From a checkpoint of a small encoder-decoder audio transcriber.
Model: 7.11M parameters, log mel input, encoder arch ecapa_tdnn, encoder widths [320], decoder activation gelu.
Rows from block 2 of the text decoder of a small encoder-decoder audio transcriber, named by matrix and row number. Rows with one number belong to one neuron. Each number is 200 + 30 x the weight over its row's rms, rounded and kept within 0 to 999. All counts start at 0.
Before each neuron's rows are labels from the 100 texts, of 14848, where the neuron reaches its highest value: "fires on" is the input token at the peak. Only what is clearly more common there than usual is listed. The data: telephone keypad tones over noise or synthetic speech. In brackets: how many of the 100, against the usual share in percent.
# fc1: MLP up (decoder.blocks.2.mlp.fc1.weight, 768x256), inputs 0-127
# fc2: MLP down (decoder.blocks.2.mlp.fc2.weight, 256x768, transposed), outputs 0-127

fires on: "4" (54 vs 4.6); "7" (45 vs 4.5)
fc1.189,200,174,236,270,213,182,193,226,183,209,136,227,202,210,201,178,192,249,223,264,228,221,221,202,201,180,179,248,244,212,210,195,168,159,182,202,195,180,225,263,177,209,226,171,173,191,157,214,193,168,196,184,188,189,181,187,200,202,189,151,255,185,242,225,183,218,203,221,160,149,226,241,183,213,199,217,225,188,165,217,242,215,171,165,200,195,234,218,215,141,212,193,136,264,213,177,231,226,181,170,134,235,233,231,152,240,182,224,200,264,182,199,235,181,155,236,209,221,209,176,154,206,195,180,181,192,148,179
fc2.189,180,208,245,174,162,246,228,228,150,186,167,246,164,205,204,172,195,202,241,219,189,185,181,204,198,201,180,203,179,213,164,159,161,150,230,219,197,144,219,237,170,150,219,218,217,143,196,244,259,218,207,216,197,205,193,235,145,180,194,220,207,248,178,175,174,207,234,195,204,222,147,197,250,218,201,207,222,184,222,174,202,165,214,192,277,224,115,130,149,158,153,183,204,198,187,271,159,166,132,227,266,201,224,195,203,180,193,212,147,168,171,265,141,201,247,274,167,259,195,248,166,217,207,178,193,194,218,181

fires on: "8" (86 vs 4.5); "b" (14 vs 4.5)
fc1.1,223,169,196,192,229,234,226,210,190,110,150,185,198,179,216,169,198,175,261,201,205,236,222,218,226,234,191,200,228,197,186,220,197,213,160,190,148,173,212,192,206,169,226,198,159,124,219,178,173,241,224,307,189,149,214,235,213,184,283,195,160,154,215,202,173,206,212,179,189,211,213,229,234,216,133,206,215,206,228,144,188,193,227,211,210,217,218,147,164,246,195,184,236,191,170,203,110,267,197,240,206,222,210,207,165,215,170,192,220,180,247,223,218,178,225,238,170,206,218,240,195,232,235,215,172,160,188,186
fc2.1,128,196,224,182,188,223,223,202,173,177,224,195,211,148,209,156,224,166,184,203,201,216,203,192,165,184,217,174,220,168,169,218,196,197,218,202,190,124,182,223,186,183,244,206,140,162,153,190,207,162,184,200,168,171,172,180,167,167,177,184,211,191,215,215,274,134,206,245,211,223,231,206,170,214,190,181,155,212,196,164,178,252,195,225,130,189,221,239,152,194,239,202,142,230,180,238,228,141,185,271,185,188,234,178,249,219,254,221,160,187,222,218,224,202,215,169,205,240,200,173,247,246,130,224,174,242,190,269

fires on: "<end>" (100 vs 14.2)
fc1.689,233,140,187,149,182,225,198,173,162,212,207,188,217,215,227,171,203,184,209,172,148,175,204,130,143,174,218,182,193,177,205,174,231,211,188,222,244,207,244,211,169,165,128,185,240,195,201,181,225,187,217,209,217,237,220,206,195,224,179,221,189,187,162,157,183,248,169,180,193,180,187,219,196,160,203,220,220,221,173,210,242,221,190,199,164,122,218,209,232,185,257,245,172,197,190,185,160,188,172,209,154,231,208,205,203,262,225,170,150,182,179,249,216,171,219,231,189,155,211,211,259,248,196,156,221,200,210,272
fc2.689,172,233,203,235,240,172,192,191,205,214,192,202,230,219,166,230,228,233,207,222,169,227,188,212,244,225,216,209,186,195,230,233,219,171,212,201,176,186,195,108,219,124,202,196,204,230,220,196,202,126,220,286,168,226,175,248,243,191,221,219,164,234,139,187,188,204,200,250,213,217,135,208,181,239,152,148,190,154,182,176,238,233,198,171,225,196,220,212,164,146,180,247,236,169,276,157,209,200,167,228,197,139,196,220,204,254,226,251,144,182,154,195,197,150,177,209,196,226,214,230,215,194,202,200,193,184,290,157

fires on: "<end>" (96 vs 14.2)
fc1.236,213,183,204,277,212,175,210,205,213,207,240,225,193,196,156,176,203,171,224,226,182,192,222,205,216,188,195,182,256,222,206,244,259,182,118,210,168,215,216,226,170,209,184,180,176,201,181,172,260,159,205,218,223,227,193,223,208,169,197,227,199,180,235,109,195,210,253,167,209,191,187,197,217,258,173,177,209,172,138,192,180,214,228,246,155,170,195,191,165,194,235,202,213,166,110,170,184,206,249,218,161,290,235,190,183,215,226,225,208,214,188,220,180,182,227,135,195,221,201,205,213,258,130,136,212,148,205,217
fc2.236,176,195,250,129,187,208,191,170,130,239,199,224,199,233,192,199,212,229,210,252,237,226,229,194,204,211,260,202,176,177,212,200,209,173,187,182,197,145,264,167,213,260,206,219,171,207,160,210,132,197,170,226,178,211,248,238,223,157,167,267,238,239,222,174,206,200,197,179,220,245,228,184,188,197,234,213,257,175,224,185,177,233,244,126,254,179,163,208,190,185,201,144,207,158,166,171,214,147,171,193,252,196,211,174,162,177,195,213,165,210,220,186,229,142,177,195,194,223,155,209,201,215,202,225,223,152,212,151

fires on: "*" (100 vs 4.3)
fc1.99,219,208,237,229,204,189,150,250,251,153,180,184,213,192,211,220,238,212,162,147,167,234,196,198,196,199,176,164,180,186,221,177,211,158,174,181,237,214,165,263,181,179,188,232,141,202,179,257,156,207,228,313,210,174,199,201,213,185,164,185,240,207,224,242,179,213,149,165,185,236,202,182,192,253,153,229,172,162,208,201,222,183,204,201,202,198,136,193,219,125,164,260,178,223,224,241,198,184,129,202,198,230,189,214,200,218,171,155,153,247,232,188,225,153,211,230,199,176,174,185,170,274,144,219,165,231,207,224
fc2.99,210,175,226,223,160,252,163,243,217,151,218,214,157,246,206,217,215,187,253,197,234,166,225,277,175,226,223,261,220,154,197,217,189,274,185,195,210,193,206,150,208,187,199,198,180,188,135,188,203,237,193,199,182,214,149,268,249,188,233,255,185,256,205,134,206,255,194,187,207,243,203,136,212,185,226,172,233,196,213,255,205,188,233,233,168,113,184,210,167,182,183,194,240,185,236,204,122,162,182,236,232,223,248,168,210,224,153,173,195,223,188,211,183,194,187,203,218,198,168,172,268,200,156,214,212,187,192,249

fires on: "4" (100 vs 4.6)
fc1.764,184,197,154,154,222,182,157,209,207,228,189,207,201,207,225,144,218,202,178,174,206,214,192,192,248,222,238,232,224,188,261,174,184,178,205,193,191,157,150,160,188,204,204,216,174,216,170,198,225,220,191,199,221,223,175,195,177,202,266,199,178,164,240,249,161,235,221,162,179,161,161,196,227,184,260,202,175,145,244,264,175,173,228,212,206,126,285,179,204,219,200,208,231,164,167,178,182,159,199,218,199,164,177,249,223,171,191,199,235,174,224,218,210,193,191,168,281,226,178,182,205,177,180,198,229,231,189,184
fc2.764,198,174,187,139,199,239,234,205,161,243,194,211,205,219,185,191,179,201,237,249,220,174,172,205,222,200,186,190,263,184,193,178,151,165,198,203,223,192,194,198,202,227,204,213,209,172,159,197,249,245,222,170,190,208,194,198,236,205,279,258,197,152,186,233,178,178,211,129,248,237,248,225,206,249,198,213,264,150,203,223,175,171,202,230,171,205,223,241,194,211,254,219,180,179,176,186,185,172,192,208,204,194,176,191,193,181,99,173,192,150,191,173,231,188,175,200,147,153,212,278,190,251,273,207,206,201,184,182

fires on: "8" (100 vs 4.5)
fc1.661,203,179,213,138,182,197,237,195,199,213,174,187,179,166,202,207,201,198,168,231,207,245,181,225,218,237,204,179,188,236,216,248,121,189,257,223,213,208,229,173,191,177,186,188,253,239,189,209,169,187,187,225,194,230,217,232,232,189,192,153,214,208,200,244,171,238,191,200,172,132,196,251,181,208,197,189,193,148,176,175,235,157,197,195,222,181,172,219,207,202,178,249,195,185,193,194,211,168,189,212,169,255,221,196,242,181,198,218,178,147,148,217,212,140,173,178,167,173,176,295,237,243,247,208,218,178,188,169
fc2.661,165,214,202,205,200,207,228,196,197,245,202,176,185,175,186,185,206,256,192,174,199,187,208,215,166,222,201,221,137,163,216,222,154,196,117,228,246,162,167,250,198,186,246,209,173,165,182,195,161,227,191,182,242,199,183,196,297,204,144,208,236,169,177,207,191,183,228,198,218,221,229,217,233,202,197,189,167,212,233,247,146,138,199,227,244,248,212,227,234,212,142,190,196,195,176,178,213,174,184,173,214,231,202,175,214,174,156,229,190,133,183,203,203,176,226,190,182,206,179,228,218,201,213,191,204,135,187,178

fires on: "*" (53 vs 4.3); "d" (37 vs 4.5)
fc1.103,154,227,209,157,200,223,208,181,203,148,219,185,210,249,167,161,148,163,213,201,163,208,165,197,226,277,165,210,170,196,234,155,186,161,203,196,223,202,232,192,203,181,191,184,149,234,181,189,205,236,161,128,252,164,230,179,144,187,266,208,204,198,211,224,199,182,200,203,237,206,220,232,190,204,145,152,223,212,214,135,248,223,151,195,229,222,168,208,221,179,233,201,191,172,162,226,218,180,170,206,178,140,123,240,251,185,211,208,176,195,225,202,189,204,151,192,168,201,206,213,226,220,210,200,210,177,229,171
fc2.103,231,154,247,210,244,142,145,220,192,168,239,243,162,194,200,183,170,205,170,253,256,277,215,209,219,234,180,221,241,221,176,180,162,203,199,188,212,186,177,231,228,250,258,251,168,176,233,159,207,174,204,194,183,191,236,214,194,228,193,234,202,211,186,175,214,220,202,249,178,196,181,226,214,208,265,156,219,186,255,231,254,214,199,209,154,223,217,242,231,187,232,241,234,181,239,272,213,198,151,161,186,228,168,227,159,192,198,194,151,169,236,167,165,237,183,172,215,179,211,204,208,182,152,257,240,232,228,211

fires on: "8" (37 vs 4.5); "<end>" (33 vs 14.2); "7" (30 vs 4.5)
fc1.638,179,168,187,209,176,227,193,174,182,149,181,215,176,235,238,189,202,220,207,239,197,154,169,203,220,259,139,199,190,207,211,244,205,175,246,202,171,231,215,144,182,205,185,191,264,172,172,198,168,191,218,168,210,173,194,159,167,207,216,201,238,183,211,220,138,203,151,158,155,149,222,251,187,218,169,195,248,194,189,236,199,294,199,192,182,140,277,215,178,219,180,206,225,243,282,181,102,188,214,174,184,200,194,195,186,219,203,211,198,178,227,195,210,124,198,215,188,224,232,211,215,200,243,167,191,191,184,198
fc2.638,160,231,221,196,214,185,240,213,186,178,225,182,203,206,193,158,216,194,200,161,184,156,193,196,159,204,183,195,183,176,221,176,214,173,167,226,233,257,127,241,201,181,200,198,146,164,195,217,227,177,184,198,186,179,208,209,220,177,201,177,238,212,197,112,218,255,211,243,237,194,187,270,176,193,180,207,200,176,193,172,187,167,179,218,129,200,224,218,193,208,162,209,238,200,175,214,140,195,160,180,190,233,231,156,207,210,216,167,222,210,232,220,166,175,222,195,213,222,137,216,142,177,246,205,190,158,213,180

fires on: "4" (95 vs 4.6)
fc1.418,221,192,189,156,217,212,173,242,233,187,188,181,174,249,188,206,187,172,231,192,208,244,235,200,240,288,146,189,183,186,255,221,191,155,183,181,203,228,220,220,169,200,228,187,143,212,203,193,197,122,204,210,212,167,255,219,248,183,226,172,233,193,203,201,150,195,200,197,214,192,186,232,178,177,214,196,182,125,165,223,179,186,219,199,213,226,112,222,203,184,204,148,224,204,221,229,211,181,156,220,124,194,169,208,206,185,226,192,186,212,232,256,204,127,128,178,218,228,193,227,173,219,178,231,158,242,185,215
fc2.418,218,214,175,189,175,196,167,222,196,254,190,221,209,198,160,202,266,215,194,226,195,214,213,247,170,188,155,147,187,216,244,198,205,247,180,139,169,142,200,229,200,200,242,216,168,218,149,220,226,212,209,200,167,139,190,247,194,213,150,227,165,222,206,183,232,169,192,186,143,230,180,168,150,188,234,206,146,252,212,168,218,195,176,209,157,153,241,215,188,148,202,164,231,209,256,104,152,217,150,190,157,218,184,202,177,201,167,193,172,224,180,214,181,239,185,247,212,158,177,165,207,197,277,192,211,218,188,163

fires on: "<end>" (100 vs 14.2)
fc1.763,200,236,202,148,194,173,185,237,192,183,203,261,185,197,189,193,173,215,210,194,190,241,178,190,179,179,180,254,201,231,223,197,223,231,258,202,183,199,198,157,157,181,182,186,199,197,207,177,170,220,218,220,226,238,146,231,181,156,172,211,183,246,178,186,223,166,231,206,173,192,177,168,192,241,234,177,183,213,227,192,234,202,208,230,167,269,222,219,208,204,257,141,144,203,194,187,198,219,165,204,185,196,221,186,175,276,228,181,219,142,179,203,186,208,262,179,228,130,168,264,221,254,199,170,204,179,174,158
fc2.763,153,174,207,228,204,237,249,212,191,171,204,181,204,145,172,145,158,237,222,185,248,194,231,212,247,216,165,214,179,137,180,135,202,190,187,207,220,205,150,213,169,144,222,193,132,159,221,205,199,181,235,205,203,193,228,232,232,213,198,143,235,194,241,178,174,185,221,213,240,209,180,174,171,170,166,157,246,217,251,214,202,190,195,152,245,219,208,182,252,195,240,165,216,237,144,221,231,209,169,165,189,208,217,230,214,172,189,146,178,187,171,211,185,214,197,199,243,198,195,142,226,203,195,224,217,201,204,196

fires on: "4" (67 vs 4.6); "7" (22 vs 4.5); "1" (11 vs 4.4)
fc1.592,223,225,138,201,224,205,243,226,216,170,214,154,204,212,203,179,215,208,239,139,234,218,207,211,213,227,238,220,193,167,196,183,167,186,206,187,219,191,178,195,167,136,201,180,211,270,238,183,168,212,170,177,225,195,222,210,183,165,202,165,184,149,236,203,197,165,222,193,227,195,211,215,205,176,138,212,200,196,160,131,153,241,220,186,233,202,116,167,201,230,273,170,235,188,223,225,134,192,138,199,184,216,237,204,211,236,198,172,222,178,133,226,172,200,198,133,223,160,219,248,218,214,249,185,219,202,267,215
fc2.592,250,207,181,218,231,182,289,211,246,238,184,232,119,241,217,174,148,212,195,185,196,187,216,234,192,137,205,161,162,213,166,217,121,208,179,168,182,239,156,174,190,217,203,179,173,178,264,219,177,181,173,196,193,227,203,231,225,208,220,190,192,186,232,206,264,135,197,134,180,151,259,186,163,219,165,155,170,207,180,156,185,160,217,207,119,247,250,188,179,183,219,210,203,192,223,175,220,205,163,208,154,182,235,217,211,157,247,164,201,231,221,274,230,187,218,187,182,171,209,153,173,222,161,187,207,187,213,223